config.yaml
model: "sound classifier"
train_examples: 39062
hop_length: 320
spec_augment: true
win_length: 400
widths: [96, 192, 384]
beta2: 0.95
steps: 20900
batch_size: 128
Rows from block 5 of a small sound classifier, named by matrix and row number. Rows with one number belong to one neuron. Each number is 128 + 32 x the weight over its row's rms, rounded and kept within 0 to 255. All counts start at 0. Numbers have three digits each.
After each neuron's rows are labels from the 100 clips, of 14976, where the neuron reaches its highest value: "responds to" is what is common among them. Only what is clearly more common there than usual is listed. The data: songs of 200 made-up bird species, synthesised, often over outdoor noise.
# fc1: MLP up (model.blocks.5.mlp.fc1.weight, 1152x192), inputs 96-191
# fc2: MLP down (model.blocks.5.mlp.fc2.weight, 192x1152, transposed), outputs 96-191

fc1.615:087086059179140101153138118223134075081094112171136156082143138120162164163076142161146142183096086128127071133153123094162132166154127123150080129170058128165121117092087117083169132138155069155100132071166079138121167077139089174119099089116146046109126117135160156106097100123179118066
fc2.615:108102140145141170087126116140081105108118091049140115083117159117126134136135113110158125092147156128151117175062133110206130127180149141185158097154175063175131183118148144117158119101173098083149119161144183127124152174127120130174123166107119098149122143205106101132090098079131134103
responds to: clipping; text has "clipped"

fc1.481:138138082106109113151120112148193098152178180087154114133146146117155140145178172144142116099154183135064130149131083133149166126163073125139181129152138147131099090145125162077159120093108092132152159109175156095157157087164145161103152103117097147148184159119093088185190159107154127153
fc2.481:069138129167172075205103123160118129169134105158137099071139126124123165129114058142176087153186114083116055168131110144152127115141137159169194112134132152135092132128127097101118157139164123118137125141072142102110134108197124104083152116145099112128123131148136178084100056093121141112
responds to: rain

fc1.438:115122099148156138080107102083142149109131164113123103100176136125145084139137091099056116133107127077104168148105156149159103150119111169141084106087147138148091107164125102075154169102083172108108062138101098120123123147126091163193124104091149100172171104113075102145151098086156060098
fc2.438:124154126170141144091107152138146162127144153125139178140125190114121117132103114083146139098159177171095163113082156174123137196104106176071148183183145125128151100178136153158131097096075090128112148102145137138109124106189093087148154156148191141173122126076117130058133140125138138149
responds to: rich in harmonics; low song; steady whistle

fc1.65:145123097126063101105107099148156120124066118140053140193164202119116101078142156112221092097141169154105115097095111136140117150139124158157092143088107142113133148116132100144153158118095115165109080100123149147104083135080110122127040176070122133175155133088177131076086123125192089160
fc2.65:137171081120148128161126065139163191107125151151079133074122136128130104120089144138101096139092122132147100120191120139059106143134110189162106136170159158155159155097101127099089117151068119131132080178151085135106124088146139160110183131097118132138151119161118066153177131130108097099
responds to: click

fc1.86:151147116177133153090138115143130149181128132127152133144109070078126148100143159132104112144092123091075078139152150138099130088109142083128094137116080076188128120155137015134138154125157127187134103095053180131174123114121105061138126138174174156152148152109123109196154129141114102065
fc2.86:051138101069109071134159078138083151075127120131123104136179110163123124136109154119084137111121120108085083184143085135193140146105095072132189107156137140125075113088089159112117130142096087149178155130113124079107121157127155109120108138127105101146083136090095091042149162153117123128
responds to: text has "over"; wind

fc1.160:109160148124133165121084158152171099119089182128116093145155077183168102140064172111111130098096075174144074137138111153118144128141157138115140169121094143076077181124118127089158130134173160142106095156179140124112215117098131166122089170149091094150111191160147127112110092119086119133
fc2.160:106156193114151110109160066132187169164142134096132150140109175111140074131132124146109156040187124146151109070069101121162119149117135163057120071136145082157127139116082123138181093114090144172179201087137204143119115132084099078100117153125135136119102149134142062194150175106090098156
responds to: harsh note

fc1.240:106173159104140065051128136166138165042075116096159124108125107106155136116163096160123073116087107138132109118157159128151153133187066057171116107132173075150107131040111177116127103159098124166150084083136094117136112134119110125155134113108119166162151092093186154161135094110120065089
fc2.240:149128153130115113100144094087065074062104107110134127108082115061145154125168124095149137143143042087073147054116128113071102141166113150125119164215084154104153172077143098153148135118174120129173140154138166175125115170078163137079072136139152114089125117121134125089164137070103078180
responds to: rain

fc1.413:185124165158105137137155126092169092089165146127177145112194203172118131092079130130164086106157123095070097103115140195146176165181128147133119107107169167092137139184100141147193156106087126139100089147081092045116151134102172114114129125108097139166142156130161123071123092171103153134
fc2.413:071155114096125096079152136150106163108116126153150100112121124070112124100130153096128103127151068161163136094135112162152116121109136189163196115176115104161103135139153165177115099133129130122136118165116163098171143068101180092110110147118172132120158077092161137116147105105131173113
responds to: high song

fc1.97:165164091153130106142081100146158057108115140108132133104071176158170148105128129054155133108144052179148103135150086133114134135103142101103078137164116180121115157189139163128180133139163138134090102096150146078094144113084137137171074118072131115102139138072141122096120127149087150148
fc2.97:150085140129161137101093108099142178175153148099140170124103099116164105150122157145144165161149157134128122093163139148185120075162144151116136114153043157132108208142120186107127120082138132125157117130166144124203167132119123108117116125125114126188160162104124162110054068117104170148
responds to: clipping; text has "clipped"

fc1.244:113090119098123087146102147131113109117122167153101114128109074141099133065092116159080101180127136114166121140108140162151158139141232157133121104141137129098160155146147094125208142109135077126143145048204124117111116116087123129072128127184114195174138095061182102115195159117119146149
fc2.244:063125165130109182118169133123106126129106114207115113138151078133127169063125141110108130141120128117093135141145145099128168135123158121151138136145127099128125148134125137090130080082117128152146116103107145100137142205099125157134131114081133137181102107138163071133136113111004125126
responds to: high song; text has "noise"

fc1.161:140127121119110128089107178126137126142088160111121124145178117120121164174098149118131129107076132116129084120088109121147171112149139119169128106208154101044193128112099047147143146106155161119172105175170104113142166113144042051123136181105079175156102125089079086153135133153053156088
fc2.161:145136140118116155114116165122154119104160137159164061120118067118118123109140130141151121100126087133110112147137150108142154126150115084118141147165088136167112106109155092101070153139109123140123152152138080138153124133093123062107145116114127125112118122139142142110149115096034120128
responds to: crickets

fc1.411:159205087121115182097140149132162168101135141165157155161117195182100078109178112128122124187123134156125036147131071125044154136169102105181125162120171129151147104178115117147142119145093123157129136091101156158132161140114176139156158129090175115150130150166076099074171185106176098132
fc2.411:163153139156066159133067048115100076093144164084132148126169117142159088177127104170108152082089216088117103110117135165207088130131146110145174087112142099141177136129113190102122134146184143128123123109125152132104091120132138110129126175097138164107122137158153181128082136164120130130
responds to: buzz; crickets

fc1.119:159164099123105118078143166167088130131068108125143120153147099163169122065111062117121125168130162164095094112119122135152142122118118131139136094139125193162178109091201174146124142145072160155164072103126084114165163120050127159148115157121124114124147128111145144136108086129198112047
fc2.119:119117019075114135145121112121074167118093166197086146096134155083131162078068165133089131088204154116146165116151099097132053112103116172138116144101125066111121169115131117122122129180175137112128100174086072124137139052104162139146106107072155076117139059091083158117133142164140107149
responds to: steady whistle; high song; buzz

fc1.674:169125076128119172101095140136163123093102090132127135150111152140113086080107120163122142108098176169128165197125137174136159059138104132188120152159174177157126094152152152053171155137110139127155179124124139137127139130125150119185107067165117155166166147164147120143098168096183109169
fc2.674:114130134128092065101101132160124104114156096142107097113166132095102122098142138172127095135090167088176089128156093138108179113169153161092111146186158135187091142183144147148117137171148101160126119150153122205111122182123127098128097068122130154125128120121103141157132150145096169189
responds to: wind; first syllable: warble

fc1.270:128102131083119093135159127104155177117064115157144057131129051127139074153152094144169141105104106116138078106144152115091124119212124158186146114128092119124094108167141169111171129150147118096168158190068052114107116131158099119068138075149102125146150136147078107063121063066123157139
fc2.270:101157153078124158071155125116192161103112122132170054118125133152088132082146089147179143121123165019118159164148112110129082108150149111158153069132116154163153175166124162124119153172133155146075173069156104070110149064104079089149137151149085148150121127093132081148134156051127119121
responds to: crickets

fc1.50:151137179121140159122172115089108128151126086091093123077180146142083123117115136144103122139092118062098153161160180098116080116132180130158131097097142148084116088129138127124191140148130126109146124118081104117093175117154085138132121111163143192165181199091089149130165123130147137113
fc2.50:103145102100123171125123105073086128144120098089105123086157124151112140110075098157116151098122163116120196153081185154173081175208162135112128116132087119186135136120162178094103122103134117137171126118085101116130132200113093094112128176144124151186104134125111072125143129134091116136
responds to: buzz; rain

fc1.656:131118105199096121099173150085142116110115134092140167118130183159138156151092121107095059115110103190108107135103213158167111077160176101138108104137120156156046121128096097133200147077077094193187115100154137096103129112125084169204128133157109116129125147111111149106121118140103141162
fc2.656:085094065122116112142123120073114160134124107095127110127092167074169205137116144133090105143164124148147109162118148128163132125091145139178088141175109122139136194136109134094146112164103143118131147128048121129133110164097149150119156136128132151201117177158076067171108162106100139152
responds to: rain

fc1.441:121097202153139083133131140171130091081133134104116101144112129178166177137158138105101110142126184204114135108071147149115096066153080130143108147083090144125095078106095114123119079175124159154192142103157140130093083154173099151169142170083135138168188148110180125121154144142115157200
fc2.441:180150127169107142092152103140119140114141150110156122169116145110147122175179070127151089144120140162097174122123085148099137135093099161132115113098175161135119160145136155156160184098111128110198105119091121181142163066168178074147134122162152153064135143150110137143119135058199101135
responds to: low song

fc1.687:129126092133112149107224118156101113132119120091135119090152134144110140089135137122171109198113116086162167123122153145148063143109196101149124127093119134136123137113137110153154151137117185103118072132074153107144119113141140130143094092107123174130144130126074178092226133100111111159
fc2.687:099046130173067123172139107152129160193165115153159178090167145107022119137065140192105153103126115126128150115097146075154102125204124186124180125137114129122103152194131107180129077115126110153147117155147118149147123121111058161129111119125131106150131076106113132045107150091189134126
responds to: harsh note

fc1.532:140146132147114078162108130148079129117151182116116155112151114178167129102153091119076086193146139062078124110152101145120131138180168077106143129137113150092125143141075184161157159159096197146097153087125083155066126118156137119185092118016171146089158072077126143125092142142142148111
fc2.532:165148102092081129111181142161103139144141147116109128162119089118123103139103137105081104138122140109092173146155107131154098092106126103166167096093106177167085187225080140100098110118181098148137096134156109082152107103155107173113120124123107098164127105136119093093160067135173104158
responds to: clipping; text has "clipped"

fc1.363:112085050141096133139050112166171148128139114124129163110130086091098129147101074111163142103093153187113131140190173112195173129146146094118132130136101134163136086066085122135112143156154067115105126099103175157129139086076128137140075105138186151208127118139112148143115156037110116150
fc2.363:132115100145139166161111102056131135154105179140148141118157150093136176116163161111133191119062151145107154143174167116084144140094122155124088102138162123127113123119128056159085137096101134156114114145104116121098122135133120117130099099139146105165133120129134177151136121167122148141
responds to: crickets

fc1.542:132131090104141119067100096108062114078137120130077115138148115165108126127156086107128109176089081096132112142102125104081145177146073114137104162072156153141140100132126067131105153125151120138111125142102105108167097175174116160098088075096141106143141121128079116144071097129166145093
fc2.542:071122164148166173136161099178073090149137090134064127104201135140149042138155110140124115148190119134110094088087096120118055103121131117145134105152149025074094143112134121086162098134150083100182156151146158129072149176068080107123149120087102111129134141104127132151138081102072118172
responds to: clipping; text has "clipped"

fc1.141:141148134115131177181063093160107122145117068115176108152200059171086085124099134127098184163076072083140057113149115135166118162140112124126149071172110134144134110130081121103114109083102151166197139077131131116067166089094094123107082146102076110129111139096134163095114131157164200127
fc2.141:126145133141144086134189053126140168120089126130091095092181149118095147086139187166146129069085130144081141137108157124144055107145131177138138147155168085056090128104134136139145146091183133124092140066078166116068130141154182134151095155121074176118118132159177138159111123150120163104
responds to: text has "over"; reverberation; text has "room"; text has "reverberant"

fc1.210:054078159150102199171124068178095138135124116104158162189093170168158157105117099153077098171137109093084110128098108146094119136155131113077088158047160100097098122178161090146107088199180171152155140153186118177151104077097182154095187154072088087141118129161123132109095105145182141117
fc2.210:172052081122152130144102131132112102163153104136124097110150120056121062134139054148077144131107082180101115082101111124141089134135082108119070076103113122073151083110133083138093101152171097163138137131133162101124138120134133134128129128187112147128193125178116093154106154124103098106
responds to: crickets

fc1.757:136162188100091130117139109152130103136111170128113135156140080128131155137117161160150121174193130108092114089201140056187118140143152112122145149152095109097062117134127108085170077173129187081157107130156125097106104132111157147096164107087116151119132092101126124106152137156092074140
fc2.757:134069144110089116158077136176141125134161072120141112151150130168110120115079134150115111122116141139120131149149110090130153161138140143144149118143123119179118107118118089110222067145167105122161114072078167181168103065138124178116091146157150037101106121132114143146132122105066159110
responds to: click

fc1.254:141127115120119093130119110177115151135123104146096131091194094138137175060066084131114128139120114130106146116132160113104141145137153102068125101157083117170091118101118140118139092150179108144132089079118102133178057089119115177107106104074121167147142179120122169095060140116255113179
fc2.254:112156092080123130133099112071115131105084078140094124170092138150139119075082137139158091134112129104129109087116117119137153100129162123201166107114071113111142152088081153101182090146118127077143125158096151169095127061141169173143106112116108121202101123112115152158113124086152174093
responds to: wind; stream

fc1.142:108180071075078131120176085165133145128064156096136085143182138123134133067149149150074092122102142140144120190140110110157092124199118080107140101119092174140128082154103155142162124131140132169118165093064143098148121154178109124089092154144101135120139189131121093110103088081158081140
fc2.142:116140117126117041177193118161089090167077117052157066102121146121190103054100149156126165166086126107107130068111148112187136066107138160145138135114133089117109106142072109093157162143085145068139138147124150136136097123065155152176090109083104083089074133160147145105081181162179146141
responds to: wind

fc1.172:158092102117105167127133119110206107112061133168117145139164182086101093144169184111130115156159117217164132117133145105140162109166118118195079176112115152055101136154136149119179131155109100094085057057111123100111154149066129152091041133088133170147118132207079117131127162142122121144
fc2.172:140173190081170158134086154040118112119155118115144142100129103107107108083109200109173157141112125151102141118088173154167029140125098088107112131127144105133117078138134139134114112128091154192137192148109089163172153098138182016115072092134201125081119094095163156118159205137098153163
responds to: rich in harmonics; harsh note; click

fc1.287:044102146171162151120135099132112116151140146089138100148123118099101101102132152169169096108135083158168160160136139147131102098151145167104144181150141182098141140156156152101162134111074144202138151127128121112151118110137070137114097139087176075114150131145108120174107064128134150142
fc2.287:130129133180164125152098120110174070106147114105129138128072118169175173136098230126068171129131116152155213123113143115145121159167153129160097135076131097144104081128140137109155168201158183127075129095138125147146137172143141176126134116088072115156189154142141117148120177166116133102
responds to: rich in harmonics; reverberation; harsh note; first syllable: harsh note

fc1.752:085172189107140127129131154131137088070124101120105085136174105094114121152135124193153097147140052070165148092197157073072063155113113136104132087196148086035084154128118087111220146111147104106102121107182154129102154083195150163113125128139150130107147163130085155128150116141135104121
fc2.752:177107098122089172192153092133129072124135140075113116114113149115120139181133147128047156177123120102180158110124176143090134115126116108172114141142118115165115082054165130081165072175120113087139147093071149119149121152100100147120159108156102097139103132111067154128056120089025125141
responds to: high song; harsh note; first syllable: harsh note

fc1.553:151163117131124101050145141117161197108103130077057089130137135115131115091118138182161124093126153199114110112135156200099171136108140106085098108121120098070124065103165122082127141123131136127171100089135163118078098159140123162139102109152168115141098138151058103138164128157154105097
fc2.553:110106119114181131110166156179138094124134118086069139143156185152069119087071124102092103107178080154123175153181135110132124148128143119175224121143134155073097113117121119169102115108143065109073101085145147086120097125164110141073120179143087105127149081164117140142131125137157111129
responds to: rich in harmonics; harsh note; first syllable: harsh note; clipping

fc1.46:114101098136096133151130091127101105104124134186090126110152181215113096123091131164106129173077082113139172121089076098095117117123148142146111141102137133101121174173146095069119102127101189136180193131131104153126206155096107129141111180096110143108110077086121125128172110156129130144
fc2.46:070198106126104151079188191139131090127130146192120075110132148162112099069068164111098137139131136136101101158164146100101106094212140163174121077132137107166133159139117147140132117102153139151128100106148079120118159128122132109107152118128174119144140136179133135117133129123120136128
responds to: buzz

fc1.74:132130147206107087110116131113132117117091124107126110166143086128108162137139138106104123134137126226092156132083224191099109091146086117117052198143065121173089102114145076107130085179116142166168110131187158118080116107126138071092070129103132086122163147145151128094056123167179166087
fc2.74:051107165155124102150175140157102160173082142144109136156176133104111150122185170126101086115135096107115134116146178100141112134164165129124095094116140145147116149155152108127188067086143119161171115114099141132106123122125153145171091129133152119189069159179101155157135090144130107064
responds to: click

fc1.494:108128099128101170121108160092191083110113163080085109182151086141145098093110120094151156130147177134112123153132110167156085165133162085121122163126136199142077160094119096126133146143122070148126100116139119095092125179125110128167077099131139119171195060143144179091164184156123125074
fc2.494:072114143141162113174158134110105147105122108144094122170113153153070138132144151070133129111122171122132124160100096078141156142179098134118151156159115093132117055151146088165129141103091079161136122144135164157115169136131145126148101143096145132150095064091080100133105144123175121140
responds to: rain; white noise

fc1.599:170145115205164141038120175078152112152136110134131120113141105122137095154171181105078122201110182137188091147144165148095172145106147155183134149179133131135052130141129137182119156170135200119114096142128072157086138144154141106094026079134163106176149124113124140129132084192089157186
fc2.599:096139121125180150117180184138118158144099172119145158126093134054129146175117090132120146083106167092116097119124094155127114190116145192151127135159195136085164121153175145146128150113164088160138148157187095135129120102142180149114140126170123118149118094120169124131079043112070093150
responds to: rain

fc1.582:099160121132124147116112157175134102164112103104149125109068101140138147086166115070124114165099118081126112058105125076144170146097165115121095133101134180049103077114160154117121100099145144215094066133128122125088113137132109113168107191162132195118081115115141192079110105121173131097
fc2.582:149101090049135127116104144123063141107092172230149155108138124177170157113112119128075107098162108114183160106082133071128152163134156072175141171137099077172112123122137104152145148164144179121096115132158059112098095131084181116107119105106133122149168115131127104122111198191132142133
responds to: high song; steady whistle; first syllable: steady whistle

fc1.83:172121154154091196074095110107146168106181143060137144118202148100100114117165210139152084159144180144172155097183138157168131161172197138151141164139150151166118115155122158152119112085132092145091184117104109156166148089131101213134158072161115059133133096142100166128134118115118146161
fc2.83:147142159135138091126139135135110148157115121096129151120097083139164153091123137132101111133099131140154142114113131110146154124125161122131136141131168113133125131123141124116130130137132142105099165113150127140149126129142139150137103153107136103123116126122145108115136116162099164130
responds to: text has "over"; stream

fc1.697:195128120148094115123117099162153146112070098135096141138131105114108120127126128133117179098167143137185089228108108107129143119122144120087121136118159069118155151167167081164120072214125089152151090106186121103125127098132125119156159168053125128116148109066124193119125102155139196142
fc2.697:092089176142121113141118171203119084155124084087059124074160128155113074194149149130180144147120124171143120093142089109092113071087106112123143127104135134119123127138159147110130088110148190110081117157095106148126119075130145106113112120135114056143130128103148122079090082196089147136
responds to: click

fc1.463:092118179158112111151115147157140091128147146110126144165128053136092165094076058158156092149162180161113159139135105084134107107186083111096112155130153131128125129123194112139139152223122148146106109113100118063151144028051094111149138148077174088101099138181142119130154095182140111118
fc2.463:157143158167165145103078148146137095153149150070194097134178116115182126083121180084134127181166095076098106131129131175115110112124136140138084129134107098153139097177124089074128165128164141093136126138067115107120105141033124171091149133092112106151086172149178131077151189148142110077
responds to: buzz; first syllable: buzz

fc1.764:143100094081075101070139149163083144148058115114126154111098164118113141112146124113151098106173117162112098138144170107092146109117105124153123123145130120089107158087134170118144115156093139200116074111135056065163126111066133155150122124101148093143094096127161124099085124079188082000
fc2.764:122121098142126103178077076158101150141141198130166152118103145128115136136086155101128129166165083185142140084151153065143098056125058139207089155154128178116144124108187139163164122100118111083134100178124127123084147115120094152149143107142166118132118112167087184179131142137157110134
responds to: steady whistle; first syllable: steady whistle; rain; text has "noise"

fc1.713:139131102087083157132150165172144054137158112152092138151105087165219151141097115107057131188111117146121133119089157063152164097133173082124105172141079158167075163132117156152144126109057144087137102135102146134085103124101124114108122160113123146125217036128145117204191147105115070135
fc2.713:110086094122097129074179153156220112175171110191101153143206101131133147164144199131097099093142101100156117114142143133121121159169130123161132122134128168070130117177142147194141147182142120189125112123102164108150173085154155052116104105129122118119131088120153119145167128066098047144
responds to: wind

fc1.475:113190075055150125116143144178157102111143127170182140160121107130105153094110102163092137136108113094170096135106149057091142017181122121068158117091077111160117138101171156134151131179177171152111105118156092114154104106145149139163083040123121159145102150119101159114129163101228098067
fc2.475:141111164137058137127058102066110102127095133123063081157171153101160100100114141169111107135104072115130159152153113156091082077106136102180179104176117104104095107132082162158102133120131131080144134155114145101129134093180168119133109160074098113205130179113106189161122144118136095164
responds to: low song; upsweep; first syllable: upsweep; stream

fc1.665:124065168035126121135101084149113138171061084096156124129111142184130128150061146104072133067110135078171151111031110158141150167191128198124139112076132141146133084133123123141156102130108170125111173127121114175126098111093057161104187121115144118154106136181119135132120162106191149115
fc2.665:126139117146092127114161099124173168092153164162103135101124076110198138121134149061087162081202096108104150116166141139106195133062136159154147141127160159162076120144101142158159132163106106084192101115139081085142073133131139192137153117194089155133101117068116136156149152121161150115
responds to: rich in harmonics

fc1.577:143137118077103148107174141127090175142137165123159094109167153116119110133088149089127141112079155156149085119120110116052137073166132132113108091136113116102139170120079089118123192048088108170164185126126096096121102132099132143129108140120174097172135215134130143122133152147091173088
fc2.577:104163135100117081111108126081137126117122148125154076129130084111143092131160141136132137159098105106136094157089096119172129130154181127135135104170125113156089156110118147141084128132120152125135146144134091134135116131078131123133106139122146111137126148124144142150141150108048144103
responds to: wind

fc1.217:159110104156154134113158127107159054147103126130143140100107067165146065109109145115065150119092099167051100166171116147138069090138092108122112117073083170110082157191119121165160134099125132135162083160136122112150054162166147146152162175078167128146139146129106131099129078104155116138
fc2.217:133135124151146080128101100064105134112122097177103066195142114174116147108175125149125166126110123098137148164095110093159160124128198103163095112166124084126160105105123129111128091117176121081160127128156138147093145105114136108087097109132103082111136119169205115149111181140132137131
responds to: clipping; text has "clipped"

fc1.458:116170090146181059159109159096087146118075139150121135124156109148116099115105125128108154179140048130119105153129180075110075121145152117129168139075125160121139099097207158063178110155073192154104139153112152069200100141111154098156087141076158134154143143110117157107162178125190115105
fc2.458:163202126116112130156090144061157068083200198115172119138123114160134184113138127127101145180159140106167139139196131075126134091105109130145114171143143115167122143111118105112146189144120168105100128148120077177100154153092153078105151137126134099104109129181134157136165160139127139106
responds to: buzz; first syllable: steady whistle; stream; first syllable: buzz

fc1.596:149108091172132117144110159141129162119140120094123165136174127201107158136129065195115096161149096135144182120107108086080170093164166127160160153077102091032154133137122180086127119117159118109156150058132159139107107128214122090157187170125157114156154158170124167120064167131130057131
fc2.596:155160154119094115145165157129151128159128116108155109124127127208155131178077120084161085083112164153157150103138152145086163118156092127154168095082096134135158158132157149119125092152102136113169051132154147113135110145192154179133131067113132104113203083155155091152094075094167176050
responds to: steady whistle; first syllable: steady whistle

fc1.102:095117154069157089139164112135166064174114129204105164170125135122109163107095089143127066075106117146104138189119141145132090093151116173109165050155201084119148152153103086130124105134122172163101094095130124138183124116159052154081148130055109080127133173149168132090137135097112203151
fc2.102:086182142087101131183061125137167107104092203075090115090098125168149133136137119120132162154105130126096107158110128091123084107122102099089093158158094117101123107135139149100092162136135158150124117110139068164134206100152135128086132146113123102094133142163180136131142153125060156049
responds to: click; fast repeats; first syllable: arch

fc1.453:099140109083158141159104140103129156133126103123129184133167121173212170132123081103173153057152109154143084129155178199120191104121185173140112143137181092114123142124163132060099165142104080161145136113149143114145133151059189117157114209069109140145116104192133153166084124134147195148
fc2.453:130108117104158122121053187119186132134135146139192119106114137121070139154141135057166132121164124128111137131174142151066111134124126130116136133136168119146126190139093113125107109137087178094135111122134053173102174123020122073093150095101156135119173144099121149177183129129083122094
responds to: steady whistle; high song; first syllable: steady whistle

fc1.485:032169060160194121088114142183099203123134128149165161171070089130118111139086068126174088164120152097142158132136082160094174163123093143160093114161147097109124124096122181120137135159137171153137116116160111094184152131143160137141115138096148140126126106184141078074197153125057166105
fc2.485:132130154137088171109125155137070115131164119143110157147164167168168147150146161114117106121147114090160112123137099122095197140102160138167142154156123138131151140184136139163152148133139128155168114092138161124104088155109177120130144168135108152156109113149120146120146136091108118161
responds to: high song; dip; harsh note

fc1.372:125111127191082146089152130110116126126107143176102065124091130176133153184112103122148123085110136135209164107111099132123135112137067167176153123141162172134155065161105194116179216121128106110176113169155118096094123135128064109123135111118088144169171192108083145143112122076120073125
fc2.372:072130091094130129190114184119119128091123143170162089138123094098129114134145131131182149218141116091140078139135121120151097142108147078107091088158134148143103133122146179206156072156111157141156164128144092149114143156111150093146120120188121139108130163128115159126129153122083097103
responds to: wind

fc1.293:132089076117127119100139085143158138135100106121142096124138106185188088162089137110124164102104150157122097143120156132121108088173142143084155142119130135080129092064102150119137160138025163090134127111080137129130084168086125147077100111063125104168170177082134074137136084107100144094
fc2.293:112135123097156136048099093080171137151091090157112124130118108089130092126178093135152160163125124094124106099047114182111159098098125083097062101146122083130091064106077125114156135165187126162096141093120138115082137114118106098145129132149071178114116169127166138130065149089123116098
responds to: text has "over"; crickets

fc1.231:147061055144137175144127162113149168203094155097100099129141124123112083086175138173125116190101108095156139187094084148135172135168169143193153137152105160151137145131087150094128116092137136097156143086134080063114151106116144187116082135125133091107122129128096115157113120100174144167
fc2.231:077150116146104138145091119091137133085126135109138150103096101095095122101145111145077135070108136175138117146044077094099150082110097105114165134141105063124103128138162185159133169140148076144136167098155143129097103192097135091163104166127110134079091155150226076091114099137136140133
responds to: high song; rich in harmonics; crickets; click

fc1.2:097100189187108154106090068100128152115152142162060148112184164166142086102124119151121184160150119147127151109083156159156143137151157123065138136122151119068087138099127096170109079088111149109182176154143114109081104148114125104119121164098110128124124210110186191129136116149180136148
fc2.2:107133129095138143111084086140143141168103152145145102123051138165099156123127081169135117191149142139145152164089131087176152149182142142150172076100118077145135101147077071121106105127064129135175107099081161160118158146170131111138130083162081159088082115147062084116142091155163120118
responds to: clipping; text has "clipped"; first syllable: harsh note

fc1.71:135126135118095170136136129195160143086127152170096122072112130114171089133051082128092090096191157065125113169153091139150126151198124142135142106141116173091138182083113089192118145080070108149170106101133105081181126115090140130154094152112141106156130106161196152094149113151093133114
fc2.71:120126108086135106186115163140125190096159155126129148090126111148150111069138124160118107145097144138135132103091150154116100053148164125117100114143137067096084120094115086131133172111142129110154090106175103072149148126083096072137190093101152089075154136151119160132172182155091141114
responds to: crickets

fc1.471:112113106136078110134094128143161122119086096117112165138178116132156167094128105159103112083131115158112210115087180214115110138169200102151160175089152065124150083150170101101207151165134143162114083071183123112128146103152110178135143079148119171120179170139137159136133079069146135160
fc2.471:122098094138140121086134133089147113126124157090164147169128095126149111100081145099131137124150119093131192118143148073108134150157157137103137078077129119148136097152168156176139116169135113136187145092159059115128064157131104166205117224105166067151092076184093171104182051107177121148
responds to: steady whistle; first syllable: steady whistle

fc1.73:107137091087131120131071098143139101119111137123169147158091189140086173154164100077156140154089128159168079121150135167116108087127188118093128143123112156109117099097181139157168144114113183174165104031107160174133180131117152152179132123114141203176156150133131204113117109122195179108
fc2.73:120119122086189134107130100110161179124178127151093150173138149167143131102094141085121077101147100155148155115091121166172162126120157065138178142085108138096111131131135145129112102122178103088116147104105125116179170116116185174097133118097113158162187153100163196166163144131088136119
responds to: high song; steady whistle; first syllable: steady whistle